config.yaml
arch: "vit"
dataset: "analogue clock faces"
train_examples: 195000
tokenizer: "char"
layer_scale_init: 0.1
parallel_block: false
slots_per_expert: 2
conv_stem: true
optimizer: "soap"
beta2: 0.99
max_precond_dim: 1024
epochs: 1.7
Rows from block 9 of a small CTC image transcriber, named by matrix and row number. Rows with one number within an expert belong to one neuron, the router's apart. Each number is 500 + 50 x the weight over its row's rms, rounded and kept within 0 to 999. All counts start at 0. Numbers have three digits each.
Before each expert's rows are labels from the 100 images, of 14976, where the router gives the expert most weight on average: "peak on" is the class under the peak. Only what is clearly more common there than usual is listed. The data: analogue clock faces.
# router: slot weights (model.blocks.9.mlp.router.weight, 16x192, trained with AdamW), inputs 0-95
# up: expert up (model.blocks.9.mlp.up, 8x192x192), inputs 0-95
# down: expert down (model.blocks.9.mlp.down, 8x192x192, transposed), outputs 0-95

# expert 3
peak on: face
router.6:473531528459468545545449417444441567542530542562486488548454501523587482476530492476540436493425497510556472504507520500565486487490490466444563520429595492493552559515466500484410412443417489442566507451420596434562510502509599460430448567534591527645456420532435438519440474505487460476
router.7:504532433521534510484398434499534549465553484494466493564565445503525498500493512606523480503482466523455428488541482566459472441561528433532526473488497460528599592526472416463387512492445477511491460478516536477553415487540561446439510463453528411535458505536483562539508546471550432533
up.0:544490447526521526492441335448471424430445551474536579533501470525534528596376543527502435466455510441413456446577515598484443537500505532487434430449400430502518482548489492534485574419473512526501554572540475474495531491508514499497582446434441501577510422433629524573471462518484508546
down.0:471486534522511451527529523502444575464464349500464475492560534479532471487445558457494587457478593543545505479505429554442560469487488534528477532531480536477517530516576495511438450460527569468519556469536472520548556535560585498395488522461526474491543521476560427587463503492588414490
up.1:472555469562486523467529551488563471497415535509525518502535488508440522519591584561477532497541590517536541478422454427498502420557590479488532466512531485461490481491465519499546558491522437497532491502447445546533543472522482555458512442418524485497445532528490542495496455487420471562
down.1:496409520465557469416514450447534595550545568580536487457606453479498617537448480527532451518494393475395557547483541590437555550454494485459554600515448516522557570532478495497536433503574559555587478445531468544518476576502520504536482511464509527531460493467594449461532528490530497490
up.2:502513496516542551484512560537507476498398439517473662528523520380509515534458541425485521495481475450534536504578584505499523493406494601425506518531490547407437425471433586609514433595465582512522432520512452531375477452455489598514601519486551530496536433502403478520528470488480437557
down.2:490486409515537565399494488484446535499439473556431496479548634547429527486482485504541464478545604566500547400527472495469437503495444431524482490553590436489479566398469484488459395576549495467554457563522406530568467527459480531508490549510511493524599481477505429595565505529454535421
up.3:475484420436474552455566507462478510413489462569522508447550527519504432593508590519518495508526467456534586508405522443566484550548526557466414459529470441499443482447657438545488468498482532500503472451573544493529517524540490515528532566462418543413404574510489523473432560470510528508
down.3:582531627543419493573460516533518437506504459558556479531496396568502521495433485580564494443495593543560472525572497480484486523404460400473528502509505535462526454606433527412456573565482436491500423471621440549429440514495507530501516454530454527556557513518610484515498540478435461580
up.4:502483478461585446461491495476582582543497466517509574553451438511492497554537530492446496552467615473522550463578507560430475531496529528539478430489465554457500578578450516487462483522581374370526438481579389479454506484540491566560423536423437592499484441487477526507477503388463492494
down.4:392501500531417449485515551558527530438464448543476532493412540429459478511548368506603510513397429523426483480530472432492477480530584400482520540431582464405426428442533570420587454468527546452506536498496487438597556484458545464489517485526406502511463499353510463619595474532555441487
up.5:432584504493434584528551502485518474563567499516578531421429478540507495587570459516421532455553510547463602517457398487529521453436580568600522575385483529489463522486440476496543424544441469509484460618405553511470555487427499466392486479481582496541522527472478476572548489459432442521
down.5:445416498542530530519439487565503475424512489473459440531459469434477487479513587559530539489411571465499447491535501537493516467440542419491451512500527563523611513551495520438433471569419483511496444550495552433465547626602589551556540550396486473495456392485454459487525537379495514559
up.6:498432552522563491435546453466432507564542589438452571550475578430429474475501483500551498483452433450504498573539483440581421523503565508512437384526436505525488551504515420474467524529527518484542517512500548446540507526555438621501524528444594541548545545446482534456520559518473469490
down.6:495487518598512485522492477539534451443532558450518533502401388446400491547491487455505498545446553599476362540482461656454531473496497451588489459424549581452588510469543553525490424461465532557540497450563517592484537416585480497523456485547503536529464409438504464582484522446535494496
up.7:448598502451515471466540472553489569600419446543505435433578411496436541516562513519468471424467507529427466561543500452443433480461552487590513521478372513468518502549614442509556556499527507500402594485542401480548489452472442532467482465539450419575522501457519551446486510451436513530
down.7:510533556480513319525433523531393438497467511579456567532417459415473506550496503487633488483451464438480533484512458537540509602467467477451465389580508548522565471497494501429548548501593459454536493553473495488522482526504463573487460461522385517496483544488389419591521495468478466478
up.8:434469451449485571487573471377456538488439478553453473550440505503456416495471494470506453516522589473541530456567473566574498566502509508440510559505558497520451416519671528570473494486474446466561542472505531547510419461568610501522491498449507563512510530440488458587477554459512465508
down.8:472450514494541449449488509531520435418547504623444484468460506512534539574401476533482473408489477594558436531584409506527435509583407528514464455586471587496493332411464399470564507506440499452430546492533473507437545546410424488437490430521467513600485579477547540455503389501490464510
up.9:442596514451467555490474538529564553496412550508524446545514518470521506544498423479473521474483472440510551528582531466462519481544554448491501516523323459474481573484546550567501538601513454602558464537526527524595513467497496438425450565492443560509501477538513450497436474552464546510
down.9:573462442508423465570514510522435470448574556429422485591470501463517453467479552504484562547606586543505460468553527466548496460501517481473558369433523584479509486475616496524504486457454545515564487504560517520492483525454536563506532436489494506334463439475490526454511415567576518613
up.10:440510464496530500486468494566419484523469429468486587438520503453502546508463463483463437544497472438444504486553537470526516547541465533546389540553438507568438530570462473557536493453507602527543426505434609466531583512520535536518541503444526546508530511468545519547513522372437546503
down.10:524437500559484490539470480440486469542525458506369495577511484448393599529493541466518510430494529513426506510543497527551500484586504453461380463463490485464483446342540485452528444463549513399448498594446498467554524607532453559470459487538495433476527534553392463591388550397491457473
up.11:479518462540570437612513429522518475486431485547517452560545493554557526492505484479411552534507520457484515507375579457454456564549552468518392527477508470514459476453479485394531494507515480482478504446507600502443453456435568460441557524492567445508502496523395532486405443547524423588
down.11:517446455509452565490464444524456506491567514495481525509485613444534485439553577563476485485447436503504510510542461468494469508488524520532584513413451577562455480457503474503544560488522473591549552536397384593394489631537420478501490446540600545479543509511595546591590546570512507545

# expert 1
peak on: backdrop
router.2:447492443485473483451461517538445469520453471503429531539421532489529515502426480470454578515495476524447464420460600547532551611458468486583476477539462484522487453442482409459559435496494441452461547549407527516484531542523476438581585433528452449497520512576438529427498554415554523468
router.3:478452434522472433525490461509497432497570458461506577498461484487457535461399518453549555515550507436495429402490541589513460508400446561569415494527457538480454459533453457521502440441497476468541466529523428424496553531418524500474582460521483446473456466455466479439442516417509505438
up.0:577566382478474515476434589486536546484540437512451516459546440551476474526485453470555537495463535617543544449505599590441569497528471454452419537574623523548533504491500550517498437567548546554612490492554442385511508521591476458497572489514513465558488466486550378447433505493478515434
down.0:555510449496507515527500388357604578551522533547494543538476527442504401454595546478523525472493441473447496457498479464511530507514463549509561561431435508469462514523484391531468551520574459452525564460483471526406438453456405428599477505466429510508614535568446459492536446466519432529
up.1:509492486541482488472496512482466533405647496503505518487463492577441534583551537488487635499492499468430493577495574434455525499540570478585532555461551423438550372580520416508440510596495421497482540422623413545515479520513503509503544468487470560596471514491464509612504447506474518492
down.1:494537518432427504550542491432578486555490505526608496511535542500545610549506504526445391488437529565400453495502514504396463511443458507432545516509469452561516488441463492434453519536539568439555566430498470530527483472419402478547465450480486381509445496457422486478560509453475508463
up.2:625462471546534508498429542530473508579489584539559452383573559399522505493531481392451521441508561515506471542506426508497500580453438590555573465518520540482490500496465542420582513540561533464427539510503442505527402531477497589543468544550552502402533522548539432675493495501485559491
down.2:428427550530527510416495511543516387524574554544461439481406488548539458550478518470421503451468477485511571483483510499554502568500472501476526534463469374542372455439532445490508447500544537399499445548512548562468504465546502488497505563481467364572492418517526504433571532504579408506
up.3:541469515603496464518567569409441557460562462544460603506432518453443467500519468519509467504504550531462487478439469507461500541455401658481494585549513525520499412436485494444457492601450504481513592490407513498486533446528538522507582447511470549560516557523511474478523645449555465485
down.3:402568489436488501516405659541522487439468531523439387482563520521592495481506443502448573390572471543525567509412521463459549473524530562424450493536486585560398507560514505573463527459509572480470548495479505526409433445510440414530459462498469455522505471538561569506536418523613509555
up.4:506556569473461552449561555380431538410524508561509511601523579449423549566480459558444466455521500378531514406444544516497491560548491491525404485599463564522456552460431409501555528471534459534473317517477644533494501525447455524555519520501485428526453525386512519514526526476496446636
down.4:486466473507466592475549501573463483531484469486508523470597451511580477489600523506474512532473469612431475513496395556429485523468508455421486400457510491483507430496461572424445481506569548433543564467601480511519397459574469504479501492484472582452455579484544493455475438453530625506
up.5:457530460569566525527492525583452473524561443564534508560513578523434469506484502484498336550339482545478454464559506573527452488496515523483616540505510457367588401479553533452536500536510451540532436442558437506527491478581560528515472455485476543544499507506524492597474454446509516393
down.5:549532428540391520512506506395469472454562442459601514535533609468545516504545479441492509455472595499447542466448491512464552479423460566496437483441484415531474460559434500473464494401426515447431561467557524508524490567508519576513506475617500479527552523587464450528538500544469455448
up.6:486460450493523520539495457462481562418395508557510480412599504524540493515455587530491532475505530443533477570438497423557522546434485497462510453554560486330470472429608529464444523450453636496480671446468604534497477577536426567507459525520501427546500531498500475522532459552586436432
down.6:527464557488486446494610531509490539445537534495538483443451435511427483490537490466598438476520543514423580494454592540517444484413490543513511569521561494609484538560420510523476392550457445482475420566456500603508505470434531560510557587567520487561449418604461497524511469503419466520
up.7:455448437471489561566483431487477472460512464467558527497433564530410458505618493452582450518500516492516558478516543530503428472486461414464468476515443497475492650393442552574465484484442530499437495448536494427507430573538489471529448475522593492574484503511445530539485507506394448497
down.7:580489444514428430489419449523520449562465488555460559556443490521434577470495387526553524530441506597411503537544535482547462511407523452497422465480458535485484493437446504463486531444533518492379449494488509419531452533473376583526495423483486557441445552527440506529572564416461573513
up.8:490382494563574385486543468561469520489402568493455494485530535452621490533462502552511494521504547538491485561598468472468493496484462534387474577526483507521519517471559511459551493514458378461472494393513433401548472472609453493512450520517486491508517548490538501551563470467457538519
down.8:512447492451510431428545505564487515544502388519372593494476491407528524545490549525485410452538443464492518540525510597537523516458578409478466351456529461495470396522458428474568442501484529563513528567487420546423580525565500537511421521550504551590521477449574479521537481451444501547
up.9:512534510519566532561500472528440467532402465483494471572518554508495608516532544457496534474467614526418397415435539478526558443624456496485554466468481483521468412460595511447479578554564436456456519438512434548446570490494490391443453448440449484695532452497496450488546461403451415531
down.9:475459519493463471538627470545564432448455359525410456454451413528424467446486485499573427544511561557502544535450451503570475480476534473599525517527468489484479517483479570510535499512412516517607498535446529493493532421369481524472565427511577594503449485530464584442487490541451507499
up.10:521524430501491506511608440517531557484461550493494525593513559521484549551590504590444525470434494475426488522553582442568568485508511476466505527511495545478471552504554501512397497538428577573550446563508489473499492544544468452516489498472521494429551525570505538573518498446494507508
down.10:539538506439528403533480573461488523531506498570408550497389534480528559543461437405455443457509463518456575480436527478529478550404472575534434485603572443570467529477507503497507513420470550579548453479467466462586518507541445519475465425512528437434407558585459548468553419497480486570
up.11:494472530574552486546450557547481545572513523500423561386381471429467508593543545528549595493487466505456402484522521506505467525490510495549557451522498488559538582553434449442549560465471467466477542467516462456503518507418459570442523563489480549571466472517509463489487496415617505521
down.11:456551435499404539448551443472430522422524471450440496571479526492497557503494565553435533469452606461478520543427480514500528502505495533526462512434481479563601452465493525491463537470395555503501519434449565590487481520526522470542578455368455454467597594517490495471549602525510557494

# expert 2
peak on: backdrop
router.4:434426555441451514427508485519469497518492566466538423449476539420494484539514509429486484425485437510425609414509414447457448467447529523496523505586528492593417543471541522489407505482462410492403524462459546587536461487563536503527525521556571462593563551595536557526606538473490495505
router.5:456471533439471439505473502470465488487485533463537500512516534394546485569412585438476450510488483527480612455556459446381418519467525497453451503564529494487436500514507578415458442437557418527475547525477494629575560526485462488547468469504546386607553539553545569474589562463446446495
up.0:487478534455472492466471517541545456496462428523487463465429553376548540483539509537516540532458458510466481431570471511529479652496597572494456496521447517449558436413501535541568410428552536556509522513432549470451546505451494484497556440532394616473534467420575529515525491471488497451
down.0:449586566513497570505530458479545553495466573451573456505597523487552472510500584551445555466438512510473496560544562395540432421473389507482478468473536464501565417522480474484489585457495499386564548479591567443422559550558446561455526543489496485510436467442373418551454504444540490551
up.1:583558469657630525498460638350541489443570513545539511537557517528512509456517493465636508546515510492476533493459528609535581525466559476510425481547523480479546478481538537539479471430411512569518545467506494444451479466441464576465437523486518507405590473448457627585491508532531506558
down.1:575477453455466552429585526425460484572504524548474471474525580446477490484533556490405483482468551598540456501627607420492465508634477639415554502533497596546461510539443440490535490529510481510422545490534518459504486564543544444540515598461521575536445516609481535448412487503452492465
up.2:517556515502526485567518477517476474551413481504470580429562452496539502472436568485518571494532507482480486533543395403499474487428462544472508506432547468510480437520549462490446528464517460521547507446433584545504549432462504518420569556506485457528403515454497407477537521523482601602
down.2:565460472500557559466527542473486569524438518542518501483426610487442438551515472574564547416532475516568499507446577515572500527528388519543541584458507559551606498550461444406468493566453583455517444512467487498486401535436457463512518467608562565470676532520525420436497454520536423542
up.3:580506533455499540551415491522518544441523466552531617536542556540518534366560432530516561516543517494549505539501584561509515532580479408566522431446448548443530433533497591501479515568494433488534433449456457496405590528537591483526388506465492430492424460549496547426499523393524399470
down.3:447509436499472434484456543484476448523501549449416459472490526473416549505481474548486439514484572520385573462619468561435490474462595494463498536496460550575483543509487526582561485450487603526512420481532479504521443492482490388463541624543400521546538518554475483502419450530512489549
up.4:420534454453564453535521421589507527581497428520430467560487545515467578471458522568491486449430539512506497549513506572491468539508590522443456431496405503561527490554454559524482515512581543494434463564498479473561494412472574402571590536469485509541530421528445421457552548433391406462
down.4:590500612515548479430517608457493493475501572511585592452427532518549455500576500549433413430485571476555468563476422374515515386584416515529526460490440464465544494520410521460443475416456516422550580438448501475420451513485541478452386344529477506425481505557592475546445528406570529580
up.5:453484534413444466550454554478525442379452484500545591517470527533517524528482550532553415530524502462451519492439582478502523491480447502558451537554567586488430555489457489477532480570537463558476462499520577469465427553498532435536582563479506476559516452571651481522441484519437512427
down.5:489424576529448584480564567504484553506512450466552625541511464532474501447515549473606534463442452591453446435454488475474408453502468550594507490524469482550450524429424525488518532598498536494482483508513508601501536425543461474465462480448506564486472578519477526608561424548535553606
up.6:458531460498509530441617520442455471502401520575509520575391595463562474570461509465531557491504528544535414502500491522524528430592582443476468478476423501450523505559556450584583481509519554578491485479597437428475499502479525534542472509469505475574473475457546523449449506502494464443
down.6:512460473484515464520510415463515579464475494575560513524496489446480440461469474508461518499516449596454469544504540488415441535505548500522524514490437524574519553458575553509373492508516523516588568585572487465474546559527496493489422417518481513533385458488453486511426405498522463504
up.7:487542571517535488524577534475475541502464442521516403543455573547582494566481419571537462561481504534513534423570454513509538542523422472488525439400530561544505557450541602524486496425486544498569483421621485340502497470455453566585460481496561520480508361469545573625539449417542512502
down.7:497447556536552425499529463467469559425584456521468519534481553337524446422487535450494512522505449501457534448566516564469425405496465544584523530588494527538510520516474532500565484593461414519498493570461500541441444493616559517533532571520501528537489523479542565405449488484507478480
up.8:493472506595543534499511578545498637506523552490453443434438502463405519470506498426513349586498488563533486502424516531519500441565583511497485381454523590441553508529485517502546488597512451517579436475484458544527530552553474566474495498496440525551549601539441387498397471486509459460
down.8:509549537572539536523451475520494449538499456594524455550527582546510475589551550530482527464436549511466472494522507527558419461518350497449497555565557477507524493522518511347552533536481510531447596503479495530459453473443488408497467474427529443508446425593505471592500563552526586573
up.9:495481483499481503547527452454563484518539491531478534539544445430520510511586461488395638468538520501490519521439527519498532503496507514576550550544520471505500468420587436594502578591532462558504498557488516554469531490539466525472602436501532506429590596503452406448549457428520529406
down.9:492539428453546525444453546569505545605558426479429450461452536505558550419517489461539517502512458463558513500458513529487527448517449540476546433475450488584495400400497523492478441479477483473551672514510568449595489500550499496456446465611543543526501510561608519494513493485558505420
up.10:543464415468529550436456528437560575503507488443538437526440448487529481543459509562496514478597510473503474586553480560422458504542453457476439460514457505430475439477563577454534462436573488520434604506504476589522579509543453560550470468538541441520460528434542523505609546588508543485
down.10:485531598596483550507516433584413539534510513506482523500493544458489531491516475451556506449420545556574441468440530593440502500444553479480525483388502499556568580434562424504486511609348513458510383458499573496496539451492486462520531524416507507493572536493422459501440529550489485461
up.11:521495492538547578543516476516498448436500451566533473527509488543401562446403488498476530504489562510512492637420417507473544449544478443495588554536515484432407495526437561481491478586516543503535571553433385513501467559502460551549514419480572434442520485457549426612517477566534504434
down.11:479548477485541510500440563378496550584500498488420617534544494477514515557529552558483511510400512518487514456552467438416523499486525486566488479440504502568539601526458483536528503545419398466512381435545569511513493544588563439496457551459465512529467444530542437473492591442504475428

# expert 6
peak on: backdrop
router.12:534453498462491447526529447490436441486556570446537559521543531466444527450438513491524506504486471540595451505582439513483538473596535480508544512517499499481509577518500418450572372513477498522490388500491504421450543517508548560427431511540470557515590450484552489500383462419423528424
router.13:483468489545484473442466563577545440466464530582456438416522488488503602459577446564577419479393459496492615440586416500526531580512506510455447558539481436562504619438491508534535500484466506529492471481455487541518479468573548543510531438514571581582584513594527453423452533427469499432
up.0:544528547584411647452444483501515559450433427503505485542489494528426539480439472483423493518463502504510597496631556387523522532408481542485425558419631451382454564520468474487515443517422601553504437496422500536440490547573513426509442473442456512445485497430501504448526506530480548467
down.0:476517533465567531517410545531396489466591499425574537446405602519512517511551452490410412524574489468571428332458586433559475486591504531569481407561445508560513575477428503465509520534494494481551499472502465499509431499545517461464445537587551545469509526536466580510493472448486477393
up.1:536488558462580501462526452470477535469570485534571519508387503481537434509532462481474538557536510487442543573563579518508472551593503533491512433504547513417437507565522427433562582530504545502512407500530504483469518514357465537460554450401484500520517525509507479502504623512443520498
down.1:449557581400519537577499593572608514435534505510483487542590567513437446451476602480511456456573451466593458503453435508507521485438488439584595512442446587530381531543549526474498492499497559505512427554487421480544523506499368508513455438447520550458516466537464468406506443478468451533
up.2:427487441461398443459601473451427509539533421555514496413548540502492410451402427512487540494421505493479507464522580549516466499521596568574457535576578563486503483569439448534540510484496408445543450517477460477496537586521531568416554341496472525466490553539422473473498506402531562384
down.2:529555568457566502560542487610577424434510503542426538559491535455518544492495518533460528563514502565619505601499482457485573519486488528507556504508485514478629473585584460605462440564568487490470517484448470535442546541549447413569426503564524505597498471410533492440531400508500590503
up.3:554574437533554445523478570515487469511539529557428452488480550474474447494544441543543405503438526466467492507539456470510585600492409575535464465518511501511583469494474343535600468496586411518531383589492519540418610546496509548487428513470506612519499399562491498434490454426514506434
down.3:494408453565507510543502559446493525479526400465506465436480537522343557524550473498495520470586466502518528460441507501455539453433534458546509559516586508499526555638450538443419489483454472453563483589539439526515504556513421547529464534507550504459467502414558561573527492442379592488
up.4:506439501541513540502479479493501480576476509510436402484428440471397527507589478490489430555524473564477451420549542559600537508558511503496531502552486452470596438483507511448456482450487505553483519465475494494442478559403520480513536547441465623519449433437573576466503545529361413477
down.4:495510538542478493495540483475494549529535575558608416547455599403449439421470525520519457512454506568423458523482397538461465535478547421575465497496561572501492391543524518467512513461468416543499588447568457475571575489484380498546554470525449449447488431475440484542551506463492508435
up.5:464487699529554520528501476480478462486479411525417471512463469569402414479517524451504516542520507394530482496489427560517455449532516496546539480514463459516460521551481398533504536551472467461527517481440542561472515470574503499496554471508419555483512653413520514422517453511497465519
down.5:560449438415465532487558541576583527534523424449559503519595511570543550515536474511459517488416532470522549494506488473421438537514484404539380488416601581519383571530492534508479525396598428488536459481586470504372444482503482582498572492560489520475434495528413543490504393480472515532
up.6:435487497509566484496570402520476494493433430545468513563423507573412423426542442435464536604490492440512403540573481547588527507479478610479461513597584512598532537520435419538539544566500575570536514511461490495459546594535522496495464494414523444440543488512541477455407435453486483536
down.6:510564564496446488412547530563499469551546481516447548523471548448501514447468587548616441490498600528445573470609484536536501533477524479540448440539484463529444492419435518566493597506426502519490537501494533495490447522486515467527478415489402433404583572465578510597469468579535469514
up.7:525457423474481498461561544460484511448483399379494499587529455541425586590460492445554546528413568513527559486559481525507525515571491525483467463530560515473495513562433448474550538511554459440587453492482445462542442529469555555501574516510396498531515470535509483453482449461521507453
down.7:519552570490534500494563567488497497460555508564359501483480524451515468513616539525515517515513411434532504512464459499521425517509444469506625588598506437409548491417527457487425479462534472511498537474450502516532505473606477492393491565486558522515531480422489489456449517508485577565
up.8:516486465436559573481492470468413475461528434553477515469502583430550520559439684487479465483459456581515453522479576568494528414513497562458563402578476557523524453495529569485506540501538562560429462407535548447494473442475572494456411593466464490521465483507591540531462586547474525501
down.8:401491557582448442494447462548532443538547511463482562471458523561393528526520445519473581447571588497444503559483397512467446446393490520483480530487496412494404574429499459418470513524398492579544391469489509458522512515465482466535580524521572576473472469503525493535483546590544429425
up.9:458498443452518497497542522547505412482442545570494545504499467518381591642534438527556495587502430458484498553496559467578587650443477531483496395502541519445508445525493516557517548464464436419588390486529567525567488529542521443465463516403535429529462496481528514547458564455537451454
down.9:460511506521506530508496480530411442417494428567501341406522608480492514544489539520565444406508456499442540549501473462507536453494499606516480556601481419508394596555510577509415602449543425534527612441517477515507485506533513578470484416529443444481482545449513564485490499505483462522
up.10:479452495479445485549557571534456427437435407456490515467400417515451530541469536501522514450500497522488592440556470438422487500490478521558574450545489432546446471523507590447467470452505525453528444480545478445463500585554458532539545463616434532439484563581446529473409534465494544544
down.10:548488433475514534489479503550547478513464486482525488412319434495375427458465482457617369553504483594537505584416514575451508494458445598500474539487529522508389630493509460475496490408493570470528615433450434519486478459517469495492495432460525481446506525596518551534577457600507460522
up.11:505494480507425494496470505444522447556469513541435614500453442521504486457463445422514485549530462469461523512515530552571514404450476488499509574568586419466453462572551488415522524442536425472552458516543371551443549487442525496450508539513500477478555506516509555397491489471439509445
down.11:540516507533511486496495473425388536435549497441455552509460560461522533496483616504452569454541552550564414492540533479531538528482482531490542572483461520525582462502484432550439509556559497416524496468548511496485539480567484555544453551500442509530447494548581389545497509480522569457

# expert 5
peak on: face
router.10:560620451471520552505508438500482570548455457502559400482564454574566588520549464415469487529460467517548465491454465435535482520562521539408511572460530530428577513559515548500546420559419492476610530452513578483516546448505513421436443471568526453493523431494540424467398591542497550500
router.11:533574525580471493480476423535475515502522500566597433544502465417505545536411589423583412463532556505518483496505491474500601445520566418444555483437477436461550593528509527527484420498442475453610502407416464492594533536490598447400545516587532496541537503468492472457501531460555432551
up.0:467445559560506549545468513471533540420465502519536506393440542467405493572566527525505570441454479429530533503501566494480444454563511506524460472546438536461527481456458461496488437522473413505477435420543517390433507613444565527474440468566475501541596482511521479557456596544501509422
down.0:454413459469504476501488475499519428522570502499552529519493546440613379531538470453474459516395558454541565377593505583579515497502562504495512519565498524559539415503449538508484492497494505486603469516437407533500510428545446541466566563441576520453535489449555476438499591430578493514
up.1:452516482489524516447508549496433480534487528553493590449473497438534408441464566506453502552413520540514507514607567479565480408572537524537435555550408506464445378556507499467547567624511522505438519463470400513520496572484454482519406513465517523574615499434603437581495483497543454478
down.1:521511463497471443512451517596529531558563473410514399477455503524495623491442552441497557514550578445519415416533485491501470512572602421477406593477497437521449529531476519442507472475435488529471497622391527488518513472523417608515543439477490551449569487566489533506440448525516483420
up.2:578466520483476525478522549469523502506438539468505443478424496528445530506408432427609502531453507464488450459480504591520447522522427472495521532487492513492526472475577527400394423587497391530591532490467585510487407535553540371555536530504436601389482370458377484492508458491452487487
down.2:533446549591514428483556529607472490504409552532587540518577552507511504439513566429485486526566464590472485470536502503431528502453346450578520438498473553604444430452502564479464606494432538426531520609491528521450421475423485484433451476527464494556569401507507561543475514530553434522
up.3:490448548478479532532517529579497427494444537490558524508457471539489477448449474453562412453456638571530470489585480509492490508506508502500448585484478546473475495447541496431464514515430536549442488496575533436489550549458570512457460558371511537513504544444450573537472491533487462418
down.3:480565504530489457454518515590354529524514451490416588509506588542542552496507415555521560456441482491556412490515424497446519564424518448529480490486484596570409433487559498564530489467480447567513406598500498485540518485615505499529526505471530596554495516490488462532466572443474480417
up.4:501561505503543592550393513498529590449514465512444468526469527528449526515505441561484482539440446526484448481522494463609474571434545425565467498474474517490448438457471490513396520432435435557558515479456548543557546425438492487538540474517482500508508555416561543483533531558502477475
down.4:445496443463507483473494526429524540575332507580455519411520459533503475544514574530517486424570573485479507496560443562435513549518410506586554466583595508557439446612447484474461474446527440472489490558512555389399489527537509576463468459586514527543559485506440395416489454562407459523
up.5:543541416535527458400540545491530414513520488452481512498601573566464505481550432484502511498508456553648480460527473540521462547504598473438540464501525441452486523482501442455540532449527535461465438465553435499494450479500532418534552492393475463492511439526487519439512494494529528450
down.5:520439517507515544535486467578445487465513550577531493549436495375609599428493445502485493487457438580544442545540565550467482460487520572527528508540451483505402415557552521535572520537588540471550498458483530498528417497456465562563546517495439470512525449459417596476506483584519601506
up.6:492474485488525469413595468393486475522396560514437499505598552598487359469481496452514434533504494440512513550501484375471440443511546544536498576532494513500423516472447556505473554452458442440513411490529507478483383464448457582495547468441454493384467483512551552488492502584501572399
down.6:496480421414508530396591529533474442560463575458522514599369527488460548535557464559421445583507481570534483434488531514521514517475542494543399447534470512448504530492525524462564488508407446505504563461499467563443585499528539570535499556469507447577514463549561500574472448408461454566
up.7:488437581471506553590535538475461579595534463520455517414439459511449513504523494456454483574501441589529503514535477617451514520518533441514446532449393434542495514501510493507472531624460452516514443506499434516455442485496580492518579471531514542441561465529506482476489466506542419526
down.7:420422455497413533489502444533552526506346513533474528497479471479450586507524470483527533445513538478482560492480440541386413532484599578549558474498464489469515516554479507533389475487485488401585489516546537479510513570484454577545620463545485477504457474370484520502540391573531534513
up.8:539391404478466429556512575474396549479535433467451621427468529471450484503573466482480518439551471565486470474446569483546456476502478523578425513521499511517553426494430511496534613486502570491449462493470587507423540504422395496522558471491495468475447513496474466555501475557517553529
down.8:480521529573511535466446399403501448519500500511535586550499573513580487511444525473523515539503457531478485496497530501551473575413438560446475405504494475496560527474560455509455509429430495476508455461529471429556463479387557511440471521532349535489517593467458412460472411478563558536
up.9:481499531455462548441518517516394526453446483463484544564516513505497545493423527535536451482563474443403437535589526379431486604539521479517481558496518596472505528469492533528520514524492456555473475568546541573442537458444580446448635501522492459550508452578516466514448516580444494481
down.9:407493508455512406491513531608385537527495527516473526488480532534449538556437567538514595518434376454528550492514521449469514484518570535546528536477498453602376369469560469427527525544443450482465446625575499531601536480496454541478487493537406463434500491437495493473523486444444460484
up.10:439436417493559488476478535517477383549485558411555575553558519518511445518470454556521421595518423548466532478549471522527483541574522531520463564592487511493538503559607567447475424522506467567487465488546476440477496546514569499553558498549483534486438559528537455581442466471543469413
down.10:506491366421458443512539597603507489490504477453433490469531490441462498495383491455480542450560544463551560455551515543500426538518485426581517451439574497480605452507561499525451521437508489465523518531523475538472509502476502563451513419490460473469482525478445500449487487473548564510
up.11:573496455493528547523622459489518520498484505484427438540474552415537449503506508526387516652481511552489509523463578528503479492532466549510609513451527514397528497462468535463469585475528462509532538494527501518533488415464471510590503457557525422564477495521565529490413483531606460528
down.11:431409461575443449493483560558439494543431491517557511488476488495515496515369583488513443489460481572548619532584535565609419422503440532519515501488485462505398508493483444594462596468592540495523437496512557467480397562363552526508507433529530453456491448521475551468541444543526490442